config = dict(
    encoder_arch='swin',
    model='image captioner',
    dataset='drawn small creatures on textured ground',
    train_examples=203450,
    image_size=64,
    crop_scale_min=0.8,
    horizontal_flip=True,
    tokenizer='word',
    vocab_size=35,
    encoder_norm='rmsnorm',
    encoder_norm_position='sandwich',
    encoder_activation='gelu',
    encoder_mlp_ratio=2,
    encoder_head_dim=16,
    encoder_fused_qkv=True,
    encoder_bias='none',
    encoder_qk_norm=True,
    encoder_parallel_block=False,
    encoder_inner_norm=False,
    encoder_patch_size=[4, 4],
    encoder_conv_stem=False,
    encoder_depths=[4, 4, 4],
    encoder_widths=[64, 128, 256],
    fusion='cross_attention',
    label_smoothing=0.05,
    decoder_width=256,
    decoder_layers=6,
    decoder_norm='layernorm',
    decoder_norm_position='pre',
    decoder_activation='relu',
    decoder_mlp_ratio=3,
    decoder_head_dim=48,
    decoder_fused_qkv=False,
    decoder_bias='all',
    decoder_qk_norm=False,
    decoder_layer_scale_init=0.1,
    decoder_parallel_block=False,
    decoder_inner_norm=False,
    decoder_positions='rope',
    decoder_cross_attention_every=2,
    decoder_tie_embeddings=False,
    init='xavier_uniform',
    residual_init='none',
    optimizer='normuon',
    muon_scale='spectral',
    lr=0.013,
    momentum=0.9,
    nesterov=False,
    orthogonalizer='newton_schulz_5',
    adamw_lr_other_params=0.0027,
    grad_clip=0.5,
    cautious_weight_decay=True,
    steps=12800,
    batch_size=384,
    epochs=24.2,
    lr_schedule='cosine',
    final_lr_fraction=0,
    warmup_steps=1280,
    weight_decay=0.01,
    adamw_weight_decay_other_params=0.01,
)
Rows from block 8 of the image encoder of a small image captioner, named by matrix and row number. Rows with one number belong to one neuron. Each number is 128 + 24 x the weight over its row's rms, rounded and kept within 0 to 255. All counts start at 0. Numbers have three digits each.
After each neuron's rows are labels from the 100 images, of 14848, where the neuron reaches its highest value: "strongest on" is what is common among them. Only what is clearly more common there than usual is listed. The data: drawn small creatures on textured ground.
# fc1: MLP up (encoder.blocks.8.mlp.fc1.weight, 512x256), inputs 0-127
# fc2: MLP down (encoder.blocks.8.mlp.fc2.weight, 256x512, transposed), outputs 0-127

fc1.444:149140131055162132057159120080090114095134130122140135081156117090099139128109130097148128132115085114113121125104146139168123097149144147147147134107134131121124086102108068134125114116128123044133122124136134167133084140118131101097170132121087113089158130113135087145131122140131142102153150151160119155148127108138096165129111117126141148121136103132132124112146158115080164166137
fc2.444:129128128150108129148128103134131133142124110126120120137127183122098117135122133104093166132120150123125140124134132109110135140135122141134174129121126142126104106148139144162094126156141134103145152080124119095116130104139155151174128087092160131139110143122120149130119152116149098140162107148087135107145115064148100106140152131109131127129146122144085113164131139156163116131075
strongest on: caterpillar; scaly; striped

fc1.258:131119148146141121154128135124117190098123137143115129147090126104150101109161138136155106143115159145115061158122086099127144144154107089106119112133167064106120125086136076138134138103136140101129098159145182125117162139166078120126116144138156099130163145124108146126134090168083118133137154199128108111129129141155167125133106166153138156125105138143136122105132133096114117117120
fc2.258:140139134107098102140110113129108165115143117127144118118198161150117097126156117079112118113066139122138119102108144119137097100135154120138089106101149134129121143160091139147132092169090117155114142128127105116146060111112096113157119135143126180137109132086083165142129146136156099137119082144189133135110128126145149089134131107151160150176127137150084138103113088151129147120109
strongest on: dotted; caterpillar; spider

fc1.59:098148099102115110119125100092115110131131149076132115184090087179120076116113130141140134119122103124159139079107152107112139182136078107144149131143107169071146108100135141163124119157122145117091112144119118100134104129117083159117110177156142076128095142160206082144139112183100183130129113130192115137144120113092137115070119141109124140126127150110162117122122140163105119132118
fc2.59:143148142093086130118176176188160149152151113142135145134115141130120149097148110133114123155100113138157115123099135108147130141145122107121106128083069152135121153118123083146083151115126135086140107167110125142088138123117118090119155123114139129099133147126134170113131085164133105113125156104123098122085128128151159107141156116123130138115070161130127190138124142134106164177093
strongest on: yellow; scaly; starfish

fc1.480:123142117121156136148127144163157108100098122122099140129100154106119130119098092128121093124164134133156172129117120098088140177147099124160139110109136149128140133159137133132108104146150116115128138156076150104126098104115089184140104131129179111144057165129100102149139139155105162115098121119133087142150084127127115128107117106082114130128093130141194146113063157156125125091140
fc2.480:114129134121127116094150121133175135179136149115102125136114154119137144118115151146139075119156090136156161108142117177150137122135119169128095152151113085172100140104122148082138142175084121131099134172113131168130140126106114077146156148123122124161128089138136141124145120158090127125165120142166091129126139124135112121134117114138167118112129141155153120146185120198117118120113
strongest on: yellow; plain; jellyfish

fc1.204:126138132098126114129126139127156134123142175122111142154174117139105128150135100142189109179171161162137133128141127095147094154089149109098149114148097161146099132156120149117110127152142158130110082122104131058110161152149146173156115119102107094146113133161097116115129127102165143089110149146092138106157118157126126094164131134125145101084092106116103113133138124097103151138117
fc2.204:148148154119106129140131111138142104157139148145109138119086144159146148109140088097116110142105137130118145110105132125163163166115142072135126106122095096136143106134133086143130122167148084133136159128100108170151113155138115124122147132079102147081118142108121157156129121085136162141133106095153121087128084089118138089114107119150105176087145102185106133120127121149138126112114
strongest on: white; plain; butterfly

fc1.399:164109114101141146096136123106103106092154105198114100098118152135092119131115171106165142164152129119112110132123150147170104125096142099113115092114115128139149110152102131094136092145168137097151078145120138097098107138114154091161135134098131122120184129083104157140114168128168123151127120121128119104126111090135177134148107114153152132151112126111156133120137122113117152146116
fc2.399:133142151135080147131164102119120132151160152127145157131101136123139123122086128120126123132128083167132136137138126115128116095122110134162141136150129145131164102118163150089104103154144125130138135133150127202158103176116112143141139131148107121109185121114090154120144127095133142115166136140075117169144151119140135100152131101117132131100134160128137127157136114126132111136135
strongest on: blue; plain

fc1.332:137140088153144157131103155080108133116178121202120111129115099152107117125129130119187097117165137118146088160138157103108111143141107144153142140137150167136134135101099149107096094115150099115126129124116084140157152155157110092114152166119113116096124153106108125161124186108152140126103091126138091123131157102132137096189114142126181164159103124142135129157114122103124152126111
fc2.332:155108134120082131155106146172126120180127156121131117132133106123124153115130147146107111128149129157175152178115133125159114116105093150149169118140135131103129123114128116106136162123095159138146098065133109149128133142123099118133124128129124156123141145132082161151153126113094103157134107145097147098146124156085140085125099108112077101143119137129125153149151182172166128143091
strongest on: blue; black; snail

fc1.509:141137120105111102072170122194147149071153146130148074135109091164121171145117134123107103120118155135096103085135104162129122148163113116113137158124125086146089089133124133133111078162159129133105079088105090120135107164130136126110135160136157131160148160187155155160143107155155134090118127112117174192129110150123164107158125131130118137125115119170101100115130078127139136112133
fc2.509:069107130144105121128155129124120144154104143138158154124123150103122179118180140139082157109107117136179162118144102112166139109133134155156155111157144124114115133137149110095149136167126142169101136165141112142106087146126138113079129116151102114108137159130121080116135188112069130165157118187139169100123105151111092106113146079106142122147133124111119166145155101142149113159108
strongest on: blue; small; jellyfish; creature: dragonfly

fc1.167:122116102084105079163088135124099112135121120138138111121128161114115121063103134136185072133095169134121134137150165173116132116154124168119156142160138112105160097156106135121099145119133101114138136117115129119145133124144142162109157120155102160161135148138120160100097135163151147108125140161164135135110135164150119123150153153114100133167113131117152124137161112167088120167165
fc2.167:113101135152110129145152090129128099156109086123123117154165130090153118159100133126148095098204135186105125114136102116150136106132142112108121135107154109146118224122164132112154114131129129092129136126130136149101124183153140104155142135171170136100096111120162136138101150136163162121151168110136096128122117136166109148152109104124144149100185111174133152117115153115147135180172
strongest on: caterpillar; black; fish

fc1.92:149160138169145102142160168122117102147136096087140104088186122127087152135121098085118172143101106107120136139128161142104131202111178155132140136102133098129148156120114160143128128119092110100123142149151176143106150125084121143166089118101125126156072084130150132109096088114119149131164132126105100135119131134113083106069149142105137091144109147117161107107121124125151145138124
fc2.92:130156154142128143161142131181128121130064156112138136096089149160174139142123122134124111081118134124155163187142129074148128130148087136136158119162183135125149116108119164106119140138123154182139151100166126150111120114127143202117128107127121165144134153125161100110170154147109161135100136136120141129146147101148100153128106133139126143158138083138151147102128100120124140155108
strongest on: yellow; spotted; dragonfly

fc1.181:152145140127151141156108147129158143118182116180097125131100111166118156121140128130100105141158113127191091076086121124162120142097118150131133132122121095136114084132145129143134109097122149101096127145095138126098125102116100138161119097100119115155087153112136102128076146191132129122106120140174120138105139120142081104111118148190144137111115118140130119112108142135133109089147
fc2.181:117123151148106088092180118145096120162106091091071133135138099161147140144104119112117092102121137119107151087151126146127146171108150169140153147146123170172105093116151140085131140147140095131121117121147143149118121114142086148124127150143146128083137078118126134131117122128118139169131134113133106119102088104130142127127128096084147144075146121157082141101151123183117128164120
strongest on: yellow; plain; jellyfish

fc1.270:117147109100130165162176189115105182122135108141156133122119140104092107118132141080135134160112129140121127185147187112075130142128098133175102149129124101117133112099122068158117135148142110153127129100101152116134133099145159116145119110137162134116146112100146108122134120168085147129130166128131176082144125168135146128106106092121118070154163158094146160107148127139114134116144
fc2.270:130111135129133134132117119110145119133136148092160077124136166137088120165120150153153127123108115101095145144122147137141115130150132123084186183129159140148145129138168157109171111113135130110121181127128116120128136108117109130128140157107087132135157121125103115152148117134165155107108127176134136119118080123122120127114128164117125137070126135135117098131169153125116139121135
strongest on: white

fc1.390:124100141187080130157095121121163136165096091119116163129133097160104111141114141105123093159167139143126130146148141119134129118113150120147149154136110115149133122154140093131163133136120136114130120147101090126117154164129127157058150171190152085131133111191135174177123129096104159158161123133120109145133087158116120120131153150111156126145128099123104105133124116133138111121142
fc2.390:127163104141119132134168126165176141148107110161159133138128131108092122134141073124105133165128099100123170105124114134145120125121152153097172133143077122144110150149103121120130162106123128122112197120130123120188120154150104111175127080106090132116133136131150101169157111134133144123133136142173089139079158161150149152115097102110076100134121150165161126124156112142139096156157
strongest on: white; butterfly

fc1.50:141141106147122132156112150151109170137107127105142128146169149144137096097117102120106141127137098161134074136136116105132109130156159132128132168110112123108147143135128110133158157126130129081130151108151128185117103155136100120107125174103132163167166100178108108113126069152109148144173112140090137124122142136111089122141077128096109164175147100154141113159148133108107158126094
fc2.50:109106123170159110130143086123123108141136149183106086146122127122130123111158104110117110137133120102098154106107124111128082129106169157105155112084120179116107114104155117088146137115093079099120140148144125113107123101147142122164095147157098124098088140090130162156150132110144116119133136118096076153146087107105128102094131093116120108121161097122108126149130098158121115146150
strongest on: white; marbled

fc1.511:115126113110126184131129136144086091154127112109119130139088158123123125118142130100103130152076164116063104163125124117108128105088190098101124119120124111120117122126122151129107138078097124135136150125167147141138143123126123060087120191148140112158089149106123156139134135117125146122094148104111080162132106158163115126105127158104183141156092105106117106114094175134109139120140
fc2.511:124161113166128127143142130134120150143127139155140154119110171162163118175096151130162078156136122090111133135144135098146105120085133121112095111130163118112120122128130084151136093120145135096121117143135112127156129152141061133094160136167146110097127122108127171078135151159205089119100143156132139148133103119095088148132104114101100098143146133157165143157144069098144138104177
strongest on: white; beetle; spider

fc1.189:095149094105122145128089112112169094064144128164118134096108130096121136092127119178118111127139145156142162110124147138119125116107172146141124129128108110126131082138110140129117155137108106101115149138117108151085116102106111152142135150129139174155168139131121143185131129138159108143124146100154122127106123128186132087144119146145107116139078125136167111121164123131124110158133
fc2.189:150120132153153101109118141139135113139117088101168123158139122132157083144086148135125143090152152116132141132092148128120084101080135062140082154135135090099161149094170135145127124095106112095141125156109129138146114158141189148126151094157121077121155099122112134111141140149107115145166160089131121132096129161162130191094109126076149140148176115101091099103072161127133114122158
strongest on: caterpillar; black

fc1.350:109190129164098179128078138148133088172147140138140102105086120131137161161115119139139145143112128139093107154144129138116138108088124082060178119113149137136144159121106124127112160159163111145110110160143153185155108114091161094121128163135102109133119133110154170142144116117145138124106120135108131154142133151153112152158126125085163132142149106121135077162137123119132127144117
fc2.350:141115143101128099116085100161147134164151142101136089113086169142135113151120099151142094162077081115094096149108128139115118105160107114149105121118108136121159089166152094096142105157151146130135095121112097144106123119129139133139124138123135130138118164141081142118115127117091126100119141142123141065112147123097156111135131135132125131127103158118077157150137152134144136110068
strongest on: blue; starfish; plain

fc1.371:112127061144105083087157144125120145158161116146117114098133111089100086129121103126159139150082145126144131137145140129113121125115147164112136117161138104110159167162129078096118161111143137081096105118123138140128127065133135136116139119169130128124169099110118103153182126125140101130097143134100148170115159146104145078121123165145080115154136160155123153082141138124135115147124
fc2.371:114148141145076143095141120130102110111130113108150123134108107104154189154134125115142142137144136133156128132153151162178102112112134105146111106110130104198122114118131120124098141097129148140165156109169103102095147099165097176149122151130143114169075142142135124112130126159108086133133091125131186094118122052143092125124147096154138121122067109112133134118134142123120102117123
strongest on: dotted; large

fc1.178:153125126125134081133157137107159120100128126129098150125125142131147123120111087165091146076105133134134174143144144154126099153173135126108153111131138115127148113137127173124113144135148141103152141107131144171151133151135109127107139135146078110135129158182066156108136154149126105150129140153125104129113144126112097150136116141132142130160115132146115119059162143135123141161153
fc2.178:091124102085087105150097147168114132163146153103159174129124129087172100133122134128127114135121155164144133105137157117135121142161158121109118107152160083089163140141158107135133080117139082095131123138105161130151086147167137098172119144136173135151166080100204130135143118122155135142146185119111126111107129146104097111152145099081140118127123106171149129107105138108127132133161
strongest on: caterpillar; plain; black